{"crop_scale_min": 1, "targets": ["rule"], "num_classes": 256, "pooling": "class_token", "muon_scale": "match_rms_adamw"}
Rows from block 4 of a small image classifier, named by matrix and row number. Rows with one number belong to one neuron. Each number is 128 + 32 x the weight over its row's rms, rounded and kept within 0 to 255. All counts start at 0. Numbers have three digits each. After the name is the row's rms in percent of the matrix's.
Before each neuron's rows are labels from the 100 images, of 14848, where the neuron reaches its largest size: "responds to" is what is common among them. Only what is clearly more common there than usual is listed. The data: histories of elementary cellular automata, time running down.
# gate: MLP gate (model.blocks.4.mlp.gate.weight, 768x192), inputs 64-127
# fc1: MLP up (model.blocks.4.mlp.fc1.weight, 768x192), inputs 64-127
# fc2: MLP down (model.blocks.4.mlp.fc2.weight, 192x768, transposed), outputs 64-127

responds to: 110 turns on; 001 turns on
gate.15 092:162149156078056080101116138136139106169159129098110087081141141143103041119122138114114149154146136158134185136058130173109100119125138143133091088152117193100149135080113107142109097167148102
fc1.15 091:157094147097108133151060132149048121132120127128144168134128168103112145172151110119142081200116110151089217160124154154088086110104117131107088132141160097112144132109117074170111103125171134
fc2.15 081:110099064134034126122154113089043135159123112135150109112146153089140162159105087127100160104145131097150129154136126127089163179152178142135119117103131042150119155143187128150101117038125115

responds to: 011 turns on; 100 turns on; 111 turns on; 110 turns on
gate.129 102:093101201100116149131171125126122138072133041130139177091148121158085112093139158157177140220102131154246090115122108143130143164168184114159141187041116121168101064137201108069155086149147122
fc1.129 098:154176083117153114160139093153104095095130166140119174181132102120143125112147144141183138038109127144112117097132143111155133147087150135120160174205146099183141107184141090075134134082104113
fc2.129 075:114100154122085057147134141075133120159140116127093130164114102059140147182111107110165112123134111170149103100165095151141067147121138157120131113134104112082118162110090131139120158146076146

responds to: 110 turns on; large cells; 011 turns on
gate.180 100:085089160118055153191077189145149170133133101149162132071175151142098152124123078144134168121181174111151172080147165117111133155130129092143172100131153076127049080123124147176128110144116122
fc1.180 099:081103140093097126139137160203132196176101137167079146156111133135185192071074143132133134111053120130142164066128146086123141120098108042142133151143158166123153112104173204144113123167162120
fc2.180 059:158140099113125038139136118177162155118154115095152141172074145162131092186069111134137095090151089120135074140102101109152216121150137138124140097155083155175096133197142057151104131155142143

responds to: 011 turns on; 110 turns on; 111 turns on
gate.268 107:113112188127145094168105146132167128088112202130133087134057083124199109110111142170143139123144112136134090141083168138123117103141158082031124124110079174167114191102127167104055124107127135
fc1.268 102:130169123119152126068158118186164070144150176119148106164146183152122075117130143192077134187120110111155104191128099125111096071109102105101168120084110170106171138135102115161179134157132178
fc2.268 133:115129062134091123135173117155119132147102070162158141147167126075057081129117128167154144113115103110172191176055147098082180118156109144118125150109146120119137167132086142129126159148153129

responds to: 011 turns on; large cells; 001 turns on
gate.133 111:130103138102071175117124130173099106101065124148155108093108127164132184168144168075168185160117137108118144160088115121154109143188127168128145151121086133109138178118184142082117143188146122
fc1.133 101:076135192167153162094109176167131108150155152121209128178135077097070068122057086166137158141136131149148088046122159177111133164063146117104112117140096147192102096185189118126104174143151122
fc2.133 061:133136127101111109112169143151166116110116116122148126164084153168160218098158126136181174140143103159079149151104051110123128209102150132052152065132101077152091116105086098164146114096095159

responds to: 111 turns on; dense start
gate.582 098:127122117136086086097148127069164139162115106169199049147151140122111117102173122088147093166206133163115136106139144109125131186237146105120109086093105117134130093164131071197125094134155114
fc1.582 091:115137133125160139141163129081087093096112087115189142088124209117118142169205100144091147120095095172135121087119151147118118147074180137110120086133207178124140163174155166108152101121105114
fc2.582 061:172111145112205143147111143132148144093149113130125151087156170161175126140144142103106125140141160113102095178179058128113066098173101130156173153130113161100119077131159149114122128124167143

responds to: 111 turns on; 011 turns on; 110 turns on; 100 turns on
gate.586 105:175124108099093122124135080068140138160125119165149119132105143133120095012086110175106157130104131139147150142138105107092169165124057061084173101125140083122140107136125085147145183104112079
fc1.586 100:144128111111135179111173110147149143171134169180084167156066075129161076098151100120120130112095154157056145098194070071121150092136129155090162129185105118165053134155187125127191186150118115
fc2.586 191:106109153163125117093176140142132107128113158153147102102085123133087150159111136131148103118136163125202125151149130177100177179145090157122101067181135085140189030157107143137083148103133135

responds to: large cells; 001 turns on
gate.132 106:115153128153102186180131078136127082117101109142089111144136118137116098126036108129159145101154124157126091160143122148106157104153173136116098073115156164156173164203106131197118074172099132
fc1.132 101:142136069146148134112046145154134184114140126122143126131136150149138138109205133164119119155060112104129114101111142101146094149115049079114136148065094109068123107093125135081111154082136136
fc2.132 124:128142098190135128165141097110151092131081086128076095163113167107145041157103149146136203092163129145095146114142114071074123152149189106134151136132124121112184133135113123141165111129150201

responds to: large cells
gate.349 102:141159171119113105162136212145122117132156104142104146165118127131114087162152193132173158152103083094095076083102127183126110143166149116132151107136143121160174116092151107116169157100141144
fc1.349 117:195086156081162161079134113085153083162103074131157178066161110180123091078150121105106129110142223146138124179127166100140112153134089088154112104190146145154133156163141124092105100106124124
fc2.349 125:174075111117125154115142054123099124127120124159098121105136146117189089189104131128157154134095143141150118117106143111117101126091124099155148205138135146115166115142150091106144127134135150

responds to: 001 turns on; large cells
gate.436 105:152177069166156156140123158115103129081162098157074167108121058167113169196145136143169148172102171139149088086137127131168100117086122138126123161121157115124172162199131097129198153115119112
fc1.436 101:104178115084113161162133163132193113115122119170134069111123139149140090091056094109089162106134136176135121141168157136088096119195115124135128116177133132106132175101105146134120115163087153
fc2.436 113:134089152133161137125118104143088207053126136038097109081136153130062161073146074135176087104109129139132155149148130151142197162179153163094100097110099197138150175182101137132123191071139184

responds to: 011 turns on; 100 turns on; 010 turns on; large cells
gate.219 111:112117126089163163152063156120072140122146135117224138078136161136083121149102102140103146118073132144111139136117106108146106117122090106063099106133098114096102077188129137115093159088137113
fc1.219 112:131149107155059106120176111118176120136115113146043133179128094122147141103115132136154104145168162094138120108106150151119145127141173176174151156111167137144162151096153118110140098159161135
fc2.219 146:105135079172122128117137104161150154153125069104106138166167187127148159061153132141108113103090119104182148063101138168162130095146150146164134109126122113105122139121164078054146186178124130

responds to: 100 turns on; 011 turns on; 110 turns on; large cells
gate.40 095:129123164139189131090152145081156143111100133102152078110177131149091150078123085171135164115126108112121136123041127137094128203095157088111170140175106115126143148131139144128182144067124134
fc1.40 095:160127094123130173140122150122119115150168166135141046092158104184108108104164122107113092119100133122162159117150182122137107135118120155107135146162137115178164146120138138116185103111127143
fc2.40 055:153073160151142110065097140124109128137135149146140075118064079138112110090062131161141143109130060136143132131090083135144155099110053136104104170157102167116134090120203099108168096172082123

responds to: large cells
gate.227 090:143150147085145128099171132068151184117169117110127183188107137115089055129153147070150127182166108144093133129181066195102119123146094080142062089097123139102135055107166142135144077158167142
fc1.227 092:141115096145156128094117112158145157113127094102107106049087147117117134147136118137108134060099156102139148146138113044109113219168139120063170177127142093103128153132175097104113137159126135
fc2.227 049:136145147140169127118127130136113110087067209111113097184088175161200202083135136137093120166200160099113128053170088125113156175077121166140114123095098152096125128081120163096123130089095116

responds to: large cells; 011 turns on; 001 turns on
gate.585 106:178143134131176115162129213104096121127089125157176089137133122104106092111118120128091115171069123130161164053101144188187172176074149141136131086125093101179099140188078145102135128148087095
fc1.585 101:157074133160110140118080153067167106085135146095141116134101102099109094120086090171139160116173153115078145125151191076083095072091148144111146095117116109169089166135121164130157186131102147
fc2.585 091:168070111123126157164108143069107136149071160170161103176162110134134153100163160090125155090137082075127130169103117101111132206128165104160103112137103138116121137120144117152146116115181080

responds to: 111 turns on; 001 turns on; 011 turns on; 110 turns on
gate.169 097:182136110116084063160147116143118124073127132113143119193147139108060087068118127071133118149068086140070096137195101103165168089124124102182134112177120119110144131105122147154106160093081148
fc1.169 094:145066117167090118084127100160131191082114095103112132122121166088117121117080138100110117147165111131118125187147080094140143109079146140170179079118136087115135112101124187142148161114096160
fc2.169 073:140125147094178107140081111105128166111156183169202185167089156101110176092142142111096187098170105105124108086135096125077134170119151132104120167155097157219087120093106118136096126150134087

responds to: 001 turns on
gate.649 098:163171174142052115100148153111116178147181132138138092095072173087138118101118134168128123074102118095133146102132155078093134155155146115151171093133122077098131136165198138165056145189119128
fc1.649 096:152181078099106167068145115147142156137097179085060124124144069159106126125159133142161187145149082086145100134187161152106150152171120155097104146189102176131163105114074128154101163132103126
fc2.649 094:106186154140138124157118137111105107179134077105133087092114138136177123097148128145133122135166200103099133161128114128082063129194174119158069107120157142120122157057128101128133142126128144

responds to: 011 turns on; 110 turns on; large cells; 111 turns on
gate.508 096:134110159113090162158100114097082111159125125098111058122106113161093137132115144161141111092045121074136160069109146141186131194171167154129124078105117122146146124202144131129167132067153194
fc1.508 103:155122134115119128157096137160129141107177106087147127106070085137118087116117102104182078085111107084122084139147117120067126149126101121156130130139106154111112091151128076134159091095162166
fc2.508 115:184102166115118064080153138139186087102110146136083156104117155108108186125110105115128129161140146139116131165131061103170094142099183101068108168116172201090210141108178149107141091135107174

responds to: 100 turns on; 011 turns on
gate.59 100:156099088112070109129169071130116176195113154140132096128125092131120165120159105133149105077134078144136150125144122120115141140118147213155105166089101160075160158120161202130058159149141121
fc1.59 094:138106133124118136111183079113132171172133155074111131111117124131125155101179117122156144101114102156157159106121115115109114092102086149168104176061120145063161169081125152092081112153194160
fc2.59 082:110030131144113124090122116130139098153094122107148083119108123083121107175113072126171160112095093076126194178105151071070165139117135116082115127140128100094194179183133112125138150110102107

responds to: 001 turns on
gate.53 088:124109050103169098095137129156117117144162095164142115135128105132163130137144136179173138127122097122102172120136168136057103160102174130112137121170142087133177171084081126123128153060051108
fc1.53 091:121060140149137162138064145170164153124170109095083093135094186157087122121150129163157035079153132152139105118076099093157119138172127174134118069112150132126129104109151082082089178101156110
fc2.53 095:101159146111053120132159086124116112154097132168062143121119137128175143137101130136184133087097129139149061197209114100137132136106101113111148161179169151174186101122148084103148138149104153

responds to: 001 turns on; 101 turns on
gate.58 099:155089182130151119092105187100107132165101107116149105116115185124121124140120081133082139044135115189217135140147159176132131137147086163062160175162123130098203158146114165144126125146152090
fc1.58 099:114123065123140142065095161021118105119110138145031106122155120143092126127113186122130102130149173133159155143146105106117117129088137099117087112092089143150127091083092105111100104083152151
fc2.58 064:067110154146101177146133144119159050078107106128126142130099087129087150127115112034105146077120167120108119139037116116137128189109151111144143153157094077098134184142111112151182078126131173

responds to: large cells; 000 turns on
gate.69 084:138070113131118174116163070128159183081150141117081160145078131140109118143104113132159089163155143133120119133106173121098127117151114187159114178122198122158059095137152061117090098103131143
fc1.69 085:153133134146129112110150141167092141117094098089086137112096044100098141114163112173143092112134110025120089116079072171131132058136102072081144126102149123110117118132176059153043142132150077
fc2.69 043:072160139063083140116129144158145094135140157127095172201109098159140152137122180184141088122099155082133094129142158111161119158131115108135037102188092132148127113137126112154147169122162186

responds to: sparse start
gate.163 096:201182132135177170177083080145073127151138143129147152107144159135115066095163172146152144132156154096159136131141178088131142125187158103045189111116124195133121143160109155082152153145146164
fc1.163 100:101120154129107166115151128088169173107128127103138102148072087145174120069157149105126134080084088180131131112171140086090151165103082174086109168138098110111114086102121076073162095062116080
fc2.163 056:093184113156135129088158183128132078145118123122160147062158107134072118149115127112032141187135144165093194155148088091109134168143105103119155102122171165091135117110167084113085132174107184

responds to: 111 turns on; 110 turns on; 011 turns on; 100 turns on
gate.174 114:146141165116166097131139169078090158144162075118112123155117148133100089061088167130162146087126099183159181116145105123131065125116144124133112167064104090166148148176129137147142141115175152
fc1.174 114:129104118125126129043148130116151133101106130066121098130191063139126115125129104110054072119114090153175142070109154100134141132073180100187176118150130118171137143130173117149046114183163162
fc2.174 158:185123109100114101120076110143122118199146133105136071114167126159073131119120147092053160133115101115086149107104147110154132117104180136129100211146120096093142125123137175129131191111161215

responds to: 011 turns on; 101 turns on; 100 turns on; 010 turns on
gate.206 104:161121167129206135101153195157062126086129110143101095162079126169118150077154118127091162110097153138138176142206168146121100093164163107051084141131047129105096135153118159157132124142114086
fc1.206 106:110109073178047081112051124138174107121109120138124142142134123145119082150110128082120106146138147109064118148090133109135144183163064140185168115149163143163146117104163125089183153121127111
fc2.206 067:114126137159195111099132174142079148140122084147110099102136136118062104145097163130107132172108143102188132122163116169151086108152144149117200078173181121093079164141102136149114125127103143

responds to: 111 turns on
gate.1 099:150063089139135122132088128059146120181064069097118054110093106134091130178152108142134130109150114115097130179105078107077079097135139063125129093106122171097116141137164040135119085116090046
fc1.1 090:136124102115113113120187121168120180142092135121092120150133091112178177180163110155078062119087148112146088082104114158136147079139101090144133117170158150152166157119181149123081119109090150
fc2.1 109:103097130090128155105067140180152022116154139136121149064097175122130134175127099126162165156117155126150104127087125127151119104137097135235100114072138108162127128092156154167132174096102201

responds to: large cells
gate.127 093:173141120105195116132157100135069159171144069052154136130123169124114121111179160125116095136171107149128109120114140159124138109090155123097187155132112104103084074114149243125144081117106138
fc1.127 100:109111101071142114134116118101047162125155126081114085148129105101141139120086130118109183171209153096093121105123148181087126113114118131130126130143087122155125129138146175133095121140102132
fc2.127 041:180131100186199133136160129131185045157115124167122150116134136152107123098142150130111118163131097147097119092096133115155198167107136176104084105086097137173136196110065126146154163128114143